From a checkpoint of a small encoder-decoder audio transcriber.
Model: encoder activation silu, encoder depths [3, 6, 6], decoder width 256, decoder layers 8, decoder norm layernorm.
Rows from block 2 of the audio encoder of a small encoder-decoder audio transcriber, named by matrix and row number. Rows with one number belong to one channel. Each number is 500 + 40 x the weight over its row's rms, rounded and kept within 0 to 999. All counts start at 0. Numbers have three digits each.
After each channel's rows are labels from the 100 clips, of 14848, where the channel reaches its highest value: "responds to" is what is common among them. Only what is clearly more common there than usual is listed. The data: Morse code for random letters and digits, with fading, noise and interfering tones.
# convs1: first pointwise conv (encoder.blocks.2.convs.1.weight, 128x128x1), inputs 0-127
# convs3: second pointwise conv (encoder.blocks.2.convs.3.weight, 128x128x1, transposed), outputs 0-127

convs1.89:528517514473477476516589518512541466532622520503451553495534550491555486463521501453479499475480492469524507494493410526502459568512515488533601512563595473439489484500517459512534512464495428557474496485500503420408500547464516505514530560486551475527496521528534465481518498444478480443515515500552480475595453481427477523501546445537452483412469515517501480503512537572437567506484
convs3.89:449529519519566447545554513459507447497492543536547507547484565493536536498445551510562526490525505499525461592547546501537575490576502536387506553552498512582500439517538533491520537460466547551428523497495572520429495498595538531507493542503547511535466536516459472562515469445369487496495500545467495536466478531501502574469532484489522542485483505516476497522520473462509473530526
responds to: speed: fast; rumble

convs1.2:494445547564569479489518496483501527530469514471502405453518516518559522466522522449514567488482454425528464452481463481458528531477461494460433517418421525522475493506496480469545484529528490460500487461555486466505472511510527551444531422463485489494524593525495507440438538517490498533542524523453584467551488541549428487536458528518523508524542464470515504395498530560602435531560
convs3.2:451576496580487475471530525481461498509513478500539515559563514511492545506575504534515486533475556502514511494548529584485528516509540523585469505506489571494469503503521495559487546461546520479531489401500544437497511512526570482445537485581449456567429476561500527568463425506516512458527456441496471496544430542528499482458502553530478492514544532555517540423481601475528562502455
responds to: the character "e"

convs1.21:525474484516518395499499517466650507528601499539513511433454484493435485498448478495548510495496444498469505450455462497566513434488452429499508513505493554492490491406515506509572426507531590569472474518492553534516489504556532437496486575492520462491511477492503567480523467518484495399484466455552524477504515458487548526536473457493526483451520425481526479497516493490462560479529
convs3.21:486492445520522471500531474492465525510509510512437534495382519546418492578485448508495546523468532429534487492527461490498485555490491499518469462490544501551483498535455463489510528530485537412481522430507432485475535544412525503526469447431523486550517477526459517469541433492540568523408553505574559534546574458539524513496499497494513425497423475481538459464552582502436498503539
responds to: white noise

convs1.108:511495526500651506482444510539525412485508489439493430490456561537500510467588505510478553576444467439534503497516456465476502483475498480441431556521604424439494550461437445493497508470506532527558516521545454543444448478478470544524479482486434526561506481469504477490463474517555439442523530522436510487479519480492458506480517497486542482503492550508521449448534447467509469459504
convs3.108:517525472533502544387525493438484474526518541563519432530466460476509460450516472492493524532527514642518451460534543462537490523527519489542519432584571508441505533475450517480523482467459453437428537463458519515540476479474479543508505566466498430457536475475444473475520491526479468492482521540533478453498561416528453461539479512506507496500442555508503534459593452530538462554484
responds to: speed: medium; reverberation; mains hum

convs1.126:526481425513516564505574478589488466443549514537459552536514524506510535492504499472536470522498471515555507520521522483442500544530505479531526449518567502520508511563508499495460450497486453616551444477487395458483461472484476531449522411554516512470416467429531483557498544493530540474497484523497506531499514490519505489538510494463495437503523557534509430444536519410400570567493
convs3.126:446527538504494482610505465535444533533455506517534514450499408477473469532505518479542507512473472473545479455445526516522502536409485452474483504385529467502444499507403531501441483436435597434480500560515527467516542438474515474554430479535465467570459508460539469537485516526454490540565493454517514572465480561471434472476493494520491465472513476468478499541494483440498535461521
responds to: clipping; mains hum; tone: high

convs1.120:519536515480481502435517490497513477500515518478582457510471561390572500504544524500476453487491508493501502497484468501520477520485518569507544466498566523490492504520494484497437546479429448544487458416553414483456539467551472456521458528538434487498520542468512508568482480507554496481479569499370454526468454563518516498528606508468505506502462523514517491389493551502527591487557
convs3.120:538450475508502592447448431517524458464479454565526564505556474521513500468479479465532517520422526457472471462513406460502438528461521464456508491489551550470521457530488539517541500570528500483537530509481450553518454531524515491568452479413503502548506517517429499466447473475519412571502482504595538525518494491532445537561515565534561492478547513466475502514548440481548473418482
responds to: clipping; mains hum; tone: high

convs1.4:504453441459466439477461433512522587542486534516470525532546456508534579509432537479460516503507496531492504486463545430422510570550529583462490520496432606497479491450511525479482522484455522503505434517530498501497515483519526563503542480554567458445550488506476519450502607513530514522407487483559482513453440477493476488481454443521485459523495457470494571573484531556472559494489
convs3.4:527406491530541566499490484557503608519526516521553473514505477472496529496459545525544448515459513493453529472508433486495469527457428473525580462484510571482516479523430484424469561550467454462577545535511442537507541457450409533524526520543470544587502435510551502479528542451525483548483495475492484465526428567486483535510538554518532539517523492495550402497497520441511483500490
responds to: the character "e"

convs1.92:470507529504487531506501447483526449517458559485510507522507483507508557453536488520459520485461500503454546445459576477531519510568438463448461543520518447472498513508537540533561464557494461461487549470457526476539470457546499505467471459542636476514475493502624594465515482512530486451439435512411525545530417521473457511509524523466435487485541496537431426516486467570511494485498
convs3.92:476505495470563476449510494489487505497502513478516499509507502470529513459537517518540525467521456558431513552458506471462493441515478488566531537578449514579470485501393507569435511562477503525494549492504576559578414416503487438533564433506529518561533518607440580558487511509502470485520507521518587497514441446527440443522524511489480513504516511480539499498554530492552457504478
responds to: clipping; mains hum

convs1.5:463497434495509458497454490524517518537539491550515537532442472474520567533452497541513516553503511563458498483433466583536505563427497523490420487427451506534480503512545499456465509507481526453545457479457474542499496454481504525536568395505490510604487556458529552426454596482552419490454513474547482539492511480476495451497501523513447541425467533499573533480523500519437527463473
convs3.5:399522450492493519516528463534486528501547531530483493498515484474547508490510477486506507500528551464504536473522468455498510436501490526454469480499509476457483492490381524494521480513524469485507563546464493523479469539461485429523422497530492564586536490545540435488540519418558503522504405493503482423527522542478543538479483504528446515494522489632425371547487498457579469472518
responds to: speed: fast; mains hum; clipping

convs1.72:538469508504511536507582523576508540428487511577477473487450524500519452521495415491538505511514511484508513625466481499499483509512509488526497491520519549457528552507541451465487399501518518538541482478414443507520391437543494489505482494476486516599486494514538475456496567445480436513503490471465477571512502491527475401483548536458550551479527500532545520429593523453520533489502
convs3.72:493472497533564473509487497370491506513515410491460547494491513461500541407446490439478448505510491516540446458533573563477498549527470542491506454491542515486471530484526550553552527566527517515505573527515492532529445509552472502493514465511444444580465493471463475458528480544477411517486555544505420495557456544506441532501511499559492464507516469522596541541434505523475460448454
responds to: white noise

convs1.66:480531536480467517499524414486504523494502496510505480467506528563502405457533518507491496531477489502530490496558492563407453507345527496372495499513532614553508569526490514518448511511507523497515522466481509515554490473488512525524412490523544512561579496473489558473512455504503495469523541537487535499540507503474532568438507510472501505478513540388519439514486442574471521494501
convs3.66:489533543499480409580523370490512516520506415509523499496486447478520503510512487493480485516555536529508466481508501462535536589509607550435445526482483518489490556440503523564517456503460503488495523556497458510569569447498515508534602490546549542441454488547528402517536514540538494549477490416476527408519493511500555488532484511512511439526514559509499495519522550517518509533511
responds to: speed: fast; mains hum; reverberation

convs1.95:481481570539450435466509467478501549543485486501544453519546497503537483529366498537461518479500462511558492527538611507493494542516478491481531515458483447470478476444553491472546502559491478529476403508523547467477485467521546537517495496471509521553482487556496501512562498564543473497455395461513474454491463603468414531545487495499481515561547439526487521449501523474532426478579
convs3.95:521498511510512462460488543455501464439450528482493476500487498462481437481507448584448477456486488594457527461480493513503506463485516458467543459620577505451521488520520532551477559490505360528490518454507472521462482540384518487526525537497560464459572447536549470508477470492470526484463541558469485542562549445411472485533531511527487529488515495501529519436483433457520540494503
responds to: tone: high; the character "e"; clipping

convs1.43:542467523466480512489552480492531506521424528563453492548475463560563446529476526428467484433533489445430475549537475538425473525411518476474481492464425588518530492516524474497431478511476458525503433430526597519551483425452516518499495521484489420493467506474488499504444457542539505475484511522452479492468481532516503478459482530496463425476479458493529581497468574531582551452507
convs3.43:492507514504535513412456523545433540485508457473538507496497516494497544492488501590510523449561534463489457488567513514436560425488508506444502444451481478498509444496475488467585469441554455531491540562449599485497524445528464515471527528469549524466461575474559506512506474500491469475482472414463512499520587528553543473535517498525525488587504573472469455416441468486531466567522
responds to: reverberation; mains hum

convs1.80:450499534499516522505521508459549521527464499469521449492444554512452501470492510506502491586486448477569476532576434449529476433389506521500545521481409492425539501500533440443455493518482526558538502496486502499486493495439510562461560482465508502504527526507506481464493465534491485497462572524577517504529529513469570489622463470431520445495493569498516518478571476476601557447477
convs3.80:452483444481502449415510486483471517533589575473531454550515516419470411514522533434565506536534554428495509464429487563506477466448526533523528579551526501530479519533512520455501501450514518490546520413574493517552483496497472501466445492493499478453471504516519488473503536484505463487494515501559516498567559507511401466587524494464503451480562535462497496425499418507519580477489
responds to: tone: high; clipping

convs1.74:504498500493485483536512483503550511528499547559525579516473503495450457471583540513512498440515513481467486471535542609439487486369476529582473507563515486550533446470559519502444479448488535532476513506457562479531495465490471450531448517509502537494491507474439518493521535508519474494475515468535455532524542594491477545426533492440495468484549493505514502539463457389371467472479
convs3.74:513484507580476528396518466508528511501527441496445537544548459497515425499462516480457508519425483531525473518485499507502587458465485504446470581501495465376502489454476536541538546538532588438499498480426491454583490512451538539437475477527531510474494503486510513547472522561521472496485496487536518411514483487522476498488505494507493517634508493567509396508517506519555485533518
responds to: tone: high; clipping; mains hum; reverberation

convs1.103:511537513518573579549479545515454501471568452447443568508548508473540533523522467539487528506450533465525561431549493511500535525520493460479499512519495559523452544490409508479543480464434458424517522516488468511485505476425473463478455461492500457459539531452541543531591471478460533494458436529546496568465471478547472513481448417501498542578500479438466471586561482506515433491531
convs3.103:453547553522442534499526465565545448503491555519519495525479568545557454512456483592472486445508465510463507511529514528499545523521555512498452457503487512458486490510461517503509426519418506564456487465489476502548510463565540446487494568487532498431531478521517475506476599423470432534514489551506528515497559439533592434543490554510429568504545453484503518550552516450519519414488
responds to: rumble

convs1.18:541493562541450591488476505525517391523447536506489470537520510503498604456534486546577481559557547445597469491478516498528553482569528480431458447515512428479505491442511578461520560467450459505500540461515510488495482482539488504506476449518518487572490511505519483524522489507495457483527482547503491556481488493569420575466496541493479451505489507519487501461510583456609483522470
convs3.18:518530472471490582453540513499504525493474479546464423395468451544545517473447448541523479509527499511537521529472488498510610449423451535539467525473492513570512545489453499589437452481491539547483450492389564473530525498568515522513484429548487491490514532499543484463505501483504527472500500476516489474466487522566511487506564495520507446453510391499526516562483454413476429511489
responds to: reverberation; rumble

convs1.35:507429550545512534475474485511547584516496481476518539466466498490472475471497522538455470470464548525461554573524570505428541459384515486479456488515398520531538514533477514534469512533476483616455465462524475485494501459476498480484472538576526495465541414491518513447512538509469541492507495453424421552519534576509517522581472453406511487445506543506491511469448499485550514530501
convs3.35:464523521487506540519540509522527424486503456501478449460482536479537511509556502466526422505513553451543493488450518533469482552494593497494463493493570476570468605436446508468453486511501480487582481485524629511495505431527564510478504480502483525487491506485537464442546557495478565457495459425473517423503494505484480485513438468439505496435519535463514535484441557470409539570468
responds to: tone: high; clipping; mains hum

convs1.125:474552502456488547535450467546441473498476573432462444497598481574522577497454532512487509496544509550511541471502495522529464530482481478505431477516476446512431483461536562496592520523514478475485494506413485485517545496520477548461474577487568505491509549456403517503445473458559551429535513505515507521521443447522496509535501581539470460560536540543390501488495500466492478523524
convs3.125:409488580479526524523495516556495558479503517480509498494509485463497512539635536511560532520510549502479442527519485462499499482536528622512509504557496497512428493531462462515515524503537509498520474523557484509517505501482463386503577529468538507472538528374435515538443564402461475517498512494471528499503495517507498508477456477435503597479525500558525494490472529550545486453444
responds to: tone: low; quiet level; rumble

convs1.97:544489654478501479498483461494528536498526538530505501515483502521442492495523453639498502617537548539554503458438489474539469478557539572488458580497530423496495498492523507434527521542516499499484577454487533494469496484472494469416537528478532446533483508471478495486474504523447525503515498521549487536523510537434471426463550498484497513466493555418466545521530442567505481484476
convs3.97:494531510502481480453490464483480614466464544522417537509585491590505540513505521519497477493579481470441390503487454500495496436530408489511487506488520495503551488492455542455475546479491509556526517482551434602469563513525445445534530514508504583502515476534462475464510457490511489556403516492552476526509453536484517560483471400482506506467531551467536458516472490486528503466559
responds to: speed: fast; rumble; clipping

convs1.64:543524481535518544484516514469509553524493480442562468506486506486550480470501592474448577502514478449500455521479499472549522498478494491453504463462549460484469441543502468494518509579519502531507472521539593472514501550547473537544527451468444516534520547469477562546417560463458403506476438487530504469485492437484550481506557433499524480401470454478554534420493581478482567485421
convs3.64:557465495483547500483526505503465555435525475511469481523459473455566539487531428473531502453526497554486438591537517487509505529519468518523481459509447502480521455544539510509477482555516544522490453549547511516456471490515405516427458499435580517486495545484571539550430502552566431553502489483445454548580441474460546472503464423447575430471507497451467499472496519514511521580472
responds to: speed: slow; rumble

convs1.49:541425538552482553491545448473480551512466454553454548463459534518512481441518491483530471519503496481538572437442477469521571478506546523525486508521538495456598465526527530577540526513516563471499447502517450498532539567497559461479491507484503500539442477464492548520474557495564491434494541527480474570551541579456524560474497469504429458500492425588467472572481461535462560487465
convs3.49:522509500550540571490485544573554462446536503512442489511535523474460423522425457475539582472561541548529483466464448519537502432551544505417484519510574471498531541448538444490515439527575499536539464504486459486536503507474525507501445460483506493477442511460499511610547604472547498562499541505446504511436500520471520533495508462466537456515574477487541487491467500515437491509428
responds to: mains hum; tone: high; clipping

convs1.82:557503464469569538520499551543564405492500488531487487489550568556491471403528442507499485542577486436496526450424536463491519540519511544480506490527497520476489570497499520464510512523448461519482520459507551500504497544519581472441511502515463498470414523452506444424555469518472493437524522491505427512511548578542520433521446471462418460561508523471499513455507576566493553518481
convs3.82:530486438495501494472501543491433388506476378437527555433605425572521536443468518431472524525522419490499522541523511544509556482467475538556466531543551543534536531570513459442541561446534474490509516443478511473551446511481511504471479441460498513483543454523508448538509467481532465456466481534524434518502545518489474535486530462513491518436491498561497515475507492432509455518500
responds to: quiet level; clipping

convs1.13:491473458507519518438515496507432472528462494547539479542509431454469557504491506496446582502508576518562486524486555481489523493511506534528543472565496559500503497567552532454445498545472546531521498544554510461520467532421401556508485476466385494492507543476520472519483522556508438543486549517550401513561541512517528554472464515488525410478500548532511449461506489542603481501541
convs3.13:437449498506494481469499501495427493494542463530533533554457511493593516469505373434534478445465488525574571505463502468420472466507483418527482485479438544455499517455374532483512540449548477538479505473457517552504413439485485493496557451561452459509507557494521489490479556442519516479467495514485524470536494445542543472534464543548466492481434507526520485519495497500510507579536
responds to: tone: high; clipping; mains hum

convs1.48:516442466520497529460450469545544471507520487462517484490515519529518435471519505564512492474524572494409499515488514463509562460614541593545561550462615552499456458521535511549503532474466524463504558556520548523436470515498463481508539544521482488509446510463506511520502464515514460580446556549474481456575500536533478552511517553463499498451487549460494453530540413454535492463564
convs3.48:465439509488466490458516484526588512518463489548518461465505508473507505468501511475469497448537525468550506513504506530455499465550473523441545453576571440449450417442487487451475553410494423522564496498593471515505478487451508546615562525445496506511458514512556422463541508478485550440487430530448535558558480475473533508504482517511453503532485508541474546472483459436565479493524
responds to: tone: high; mains hum; reverberation

convs1.69:537456450492521560516453485530493563512520483525471472489436516558534453513522500500446528522480564527561490492451516457533520514453521452439465438525510453459572475601464558483518550497427541508524475430504572521512509448541502536534489445500511425514478469455506506507406485560572492520444525478490527485484525539411563389444441486433508464496482450459532506491480512538521490481524
convs3.69:498507522516475479551541522523476515493539519559511482563555546509513457505450515553552505477465515509491517517496489480489462622469436478594489414457476478463471472461544546492503435516494498565524446598457509470474545492595458480498485547469556490541517533486575429497509505504478451547459518481435461553488467491484577510558471511466502494490402490582532486512512563458513525479570
responds to: quiet level; speed: slow

convs1.19:474549475505452485530512486503504470435522494502499503444535475436511453546506509490506485534534433512504521358551481494496460633524436486529505529476522504513442477534410503523516466541517524525537508513436495632514531497409475476519493534511534521583510623499542470504566491463459508493449484522517450505557536475494407492513504561474531471516483465517496535511508498516473509513531
convs3.19:409478536457490509485501513487506482574495558437471502504427527485469442466486549441543495448488466568533501375502540486534504587548543503547465481486514543503501560474557502475468504543562538457539464530491610455513473511562449494473510527490465420460519497442471473524424490519407449472496550459455495485587502543529501481484511519439490474524454516526492488524494462516522499522437
responds to: reverberation; tone: high; mains hum

convs1.100:450491496473527494439495496520496560439497504581518497535533505420515560553514499450454523413495451549581493491484516545486547494464550506483480542514526559522460464572508412499529475575513439517423608515449492463529549496546437547436469466499502511435562470494531574567557515527489466514539513535504497504451480532542468498487494481527485440485467522546525536454462451478533458445469
convs3.100:474482497508482517465515546532473512468518523462426448460425513507587480491508511504541473546485475505429526560451538552447512444370525455469554476555616466510539474495464532543552472515576511484521408542480526532502457507475526470587522570453448477469508511469504561462517497495505561527451524524478556501490485512531504536560551486508505488497457493524502497526459502519453404483433
responds to: white noise; clipping

convs1.30:467493471579443518446506482479523555520567432486517535598461499429505526452492470455488510491464532498484507512550383472475528544472543524524454450498542498504528508575531588501535488515521466539512445487487465467403477521537462513552515458510526501488428510496505568588500520439418490526474528539425562515442484526459542472508537528460549520423474450477489466508493470440489486474480
convs3.30:455495490431488518543549436448574551525455472535394503473531542441459444548584499506542463503485511554488477521489482437504508564478478562458524492484460565412452541480504503521444528506546497436471509520550546488544476464473429510488504435471501491488486523476453434529520545566513503526482436520509427511534436491506466572504442531474582472469510462430549494485453451528485511536514
responds to: clipping

convs1.0:502543523553454523513571500506489512506494463480525564465529484492518491515466474536523516627522479514519493505464510558445452534440472567560543496509424538552519524468554566504489509493474476487499401484539644461535522525485510483516486474484508512549417564489450457502496416532449493510533468522567570484498483506478511446570536545472489519455489571510454557518506493497451565472514
convs3.0:521515490539465493409501493613483512519478480453573517451495573506462545525492515517559539549489455452473499495591382530512458481545515400522453458493501464468455505545497515515465504535521513491495503499501467476502568524513519477472495477517582521543587504526539599580476493518478530509510513466457533541537537482522518493486568465493477581524506496562460485566488452479443544434485
responds to: clipping; speed: medium; mains hum

convs1.37:540466387474511499516472469512546600562497524544428505480520546533491511437495503508517524469511484498499489501552484484442501530503517512520429436507535466526502482451560558481538472491541578458530465413616502496553513494536527556525564441536466482446457482469503458475475583538425524512486522444505508499526503525497488499550463524459502477467527453512562531475516443518401468555561
convs3.37:519579514480518485488470485455490438591496483482405516533478539469494446505502487498501518565497462564474515538540521490530523537530485516564469485551444491545558492447626432446531442479461497565482499460470485428533433523499496533562491477532487510501495513534581501479500494459445489537619411570489557497514509511523460480427493524544493488503532534548523447456514485456458519472504
responds to: the character "e"; white noise

convs1.12:509551490532500574461477504543445454497505491546520523576541525515533496493542448509485532526472542552498473498483514500513496507561526601530557525499515503515452505485545570555468555528460443600490488463486454470448496449494497507521518602552446487540467553486494535567548468478509494530420556481490356551517496525466477449458551498548497467475523454504487468590495500478478462464449
convs3.12:551501560581619517495534501517531540450551490498533485556517529538510525515521543449549422541491550494473541505496484597520515472564544486543518537534483558429462497446488551475507566445509443474575538551495533538464515472544541566559490536495518513507499484539508481586472452407498511536475553568490500445561498485492392548507554478518499542511507530496502484468498489531481498487530
responds to: clipping; mains hum

convs1.28:537529539453502611515459487513493408482508427487494547522529577522537455474515470540529479524484484469475533486520449495495475545537505515466508565495533462497500512499523510474526476561412521529493537447522512474426512536438563546447470531522455544535497493440488447462619435482386507485520534568542445513544471496552529529521484507515473491523502507503507564546491494475392497478435
convs3.28:559464472495419605569509554452444531499406532519496528460545551563494522471510527468465563480455456501574487524503458549517560521438495467468523514503579450546484490489530463508496560488561544484472475446510463545469501512483476577542469525449417523540495541511590558533491486531496483482520403517567431529430528513512487470511469465520511499508469540502460445500506483490446470517507
responds to: quiet level

convs1.50:443452450480578540502489521489559459448491497505500542506455474497521490512474473543497534477515567536520493450490545528521520453488470497396532425459523514509509443478474402512534523522483440493498525480536485407487443510549507511507526504475545489427513515521510503502539533498456525516611521480408423513575447512475424451459510567517404488419482523451453471562505533491511510512452
convs3.50:534558502450536479563532459524486476559498529487443507501513501533520441528506503545494529512502528455545524415497477499549515503482496442505516495457459459471506531531538410487442558514501567517447484529508589540526515487447572493519498535515509568455417555476572472575519530535550515460581444460550539491595539531488464490497569479510428502493440541412535482524512559474474552505510
responds to: reverberation; mains hum

convs1.65:528478562509475499498545518503496500534449482497552488488526493463505435549490441623417498505544475492485505547566501501470420511537540493470526563502506528502481508489517507497500463508532394449444549480514515455473493518548530524472536563485444528563579511480508491488530516470482407516518478573614521463550491499542504554488476454561502500537532565513533550477522447527559511567588
convs3.65:455551576499474556506526494552605524553491560544510505521505461457446481542519513384521521477481525468478512546502557488487431528468499604503557464573517537490568518442549539510487457471469502459573445510417536465507505468511520522522503540498471481463435523489508578462451544539520511552554463506497477442543522513488496587511476449480531467514523478467537494575522442512510541516541
responds to: white noise

convs1.62:510558524533532583530570484565522477482475522549437473460503475484513547496481427446521506519523484501492483581460483565492510537478476583475598496513505435521487499500552478534544482466433481570550457466485489515559529504522514531531573423530484562504494542536539525492413474510502440505491521550525524441500469505512575492516525526506467431461533432494489538411509549466583503471569
convs3.62:520505425470493524576508484507496598526494525466499491412447503501514512555470502428521580567433503496497477456460535469537521489424554534542453566529503465564465471519447422498571495493549567448527508493452600493546496441469533493508480440478435510461471484459513545510552467504533549524453471518582505428417500467443533491466541480477508497499502504504536536492516449550503495489472
responds to: reverberation

convs1.44:554445493389530476470553488561514488606499564550471442500504495455518475483552571473541507474500495521429494527509511502490547477511515533535592512488502521514483481513553493465464444507483523445510480435537517532459395460514474543523512485531493519459520421488472489484525524482418550548558485456524490433481498469545515521523526482514502483471528514441569441393556447458547550548486
convs3.44:573542527606582469504540513467522543560527481504536541462556477528533543513489512455518475539529529485499527574626519480533489531518516518505479603527472505526435500541500516497526465493516500562576455508532516519504485483483490575480566520527514518557538581606500564516481493554513459478494450532489465534498502509455495532525535524435471514555571520450561493466479477519562480538444
responds to: tone: low; white noise

convs1.32:524443542462467530524454480559460578522511437498512589527491476580522479531478484439586467568493488540510523525500441519507492520605480484474551547452502471469531479446485530496543557494453458564493457550471463555475510504495436527537460535488482497505514479466540573457540501489467534493590529495447588512493445502487500531530459512442482470543486472479496488567476560564461599469509
convs3.32:522519482503471516520450437490456388471498470478532477545460561472540419497522435511454595509536520422506495457519514540437508534547438508428508476387486516479522470505482482494489521483505578549461533536503533465476488436502507505554496484485468461498435538540477425474562471510498489454461428470521504533438501426548529540502458510506493502438436580486531527464524468547444544495534
responds to: mains hum; tone: low; reverberation

convs1.127:529485475513489522474543507446516506478556495589477468498475470568531492516525525403406497493490521468491508559550487440546549500671494465483563531531457539531526502473485515478526504492519410523505516599544397513459500498479429448478477552485508493486482481410500481489535462510499472506513471496521484477476504511450468466503513534504513464507502517567488431494522510387464547501512
convs3.127:531463504489579558513519493523496511470484522532518487415495527489527429508498481558545411502444530483515437516493466469453476489488535458495516542550465406492491489418502564517509502565509504531480515518532538481475521553518506531577561437460482444532560514516509514495439466441500524451521486551486562551473396487459543470507596557530510571487453570501466430522513455495563503545470
responds to: mains hum; tone: low; speed: fast

convs1.118:498566495448450583478480535490536543522537501511461538558492503475553491614488499516438529499487471513535495492533426525448416523487490503579477514512535473427527472505522545463523447484548446555522560507527527470503522463514552514464480447511506481617464513449491487463501492433505460533432545496519485437463553483590475494532512493511554482415505446504558458473509568455472531448461
convs3.118:564519486579425531554483481525514533542474484464534537489545511546579499524478578496472482429465516504524528492520424544566553468493518434561600563516520543510530475494453491538585456519497524477496535572481517501482419508536562478492483484552515494524476427518488540506607520474431551463591454513539468568475543495491533549479499508492471521530540537522483536517535526488506512439521
responds to: white noise; the character "e"

convs1.34:518499453462643489484516544493555474517457486432495489536531511571528436499503513574531522452489479479431497504518462463487445506409483508484516522469498432330477524493533446503501526478530464481490510516476611498500508466509511491478502543556453489539624526475502506527487492463478512523471544491480501491494486501515455503617510524475496515543498511474516443510523510540536428505499
convs3.34:470558494469506485520470437466512535556516518544471520542485439472558473504517532578448512466492479511543475429481541532488480576519501473514482504541504523568527460477551515521577444464530479491531558490463517579489550480494534571521488566440494511470430431443460437435542481502524522471530519583493490503472444527464493537483504466533507465630545485489520556440483519531532396535496
responds to: speed: medium; mains hum; reverberation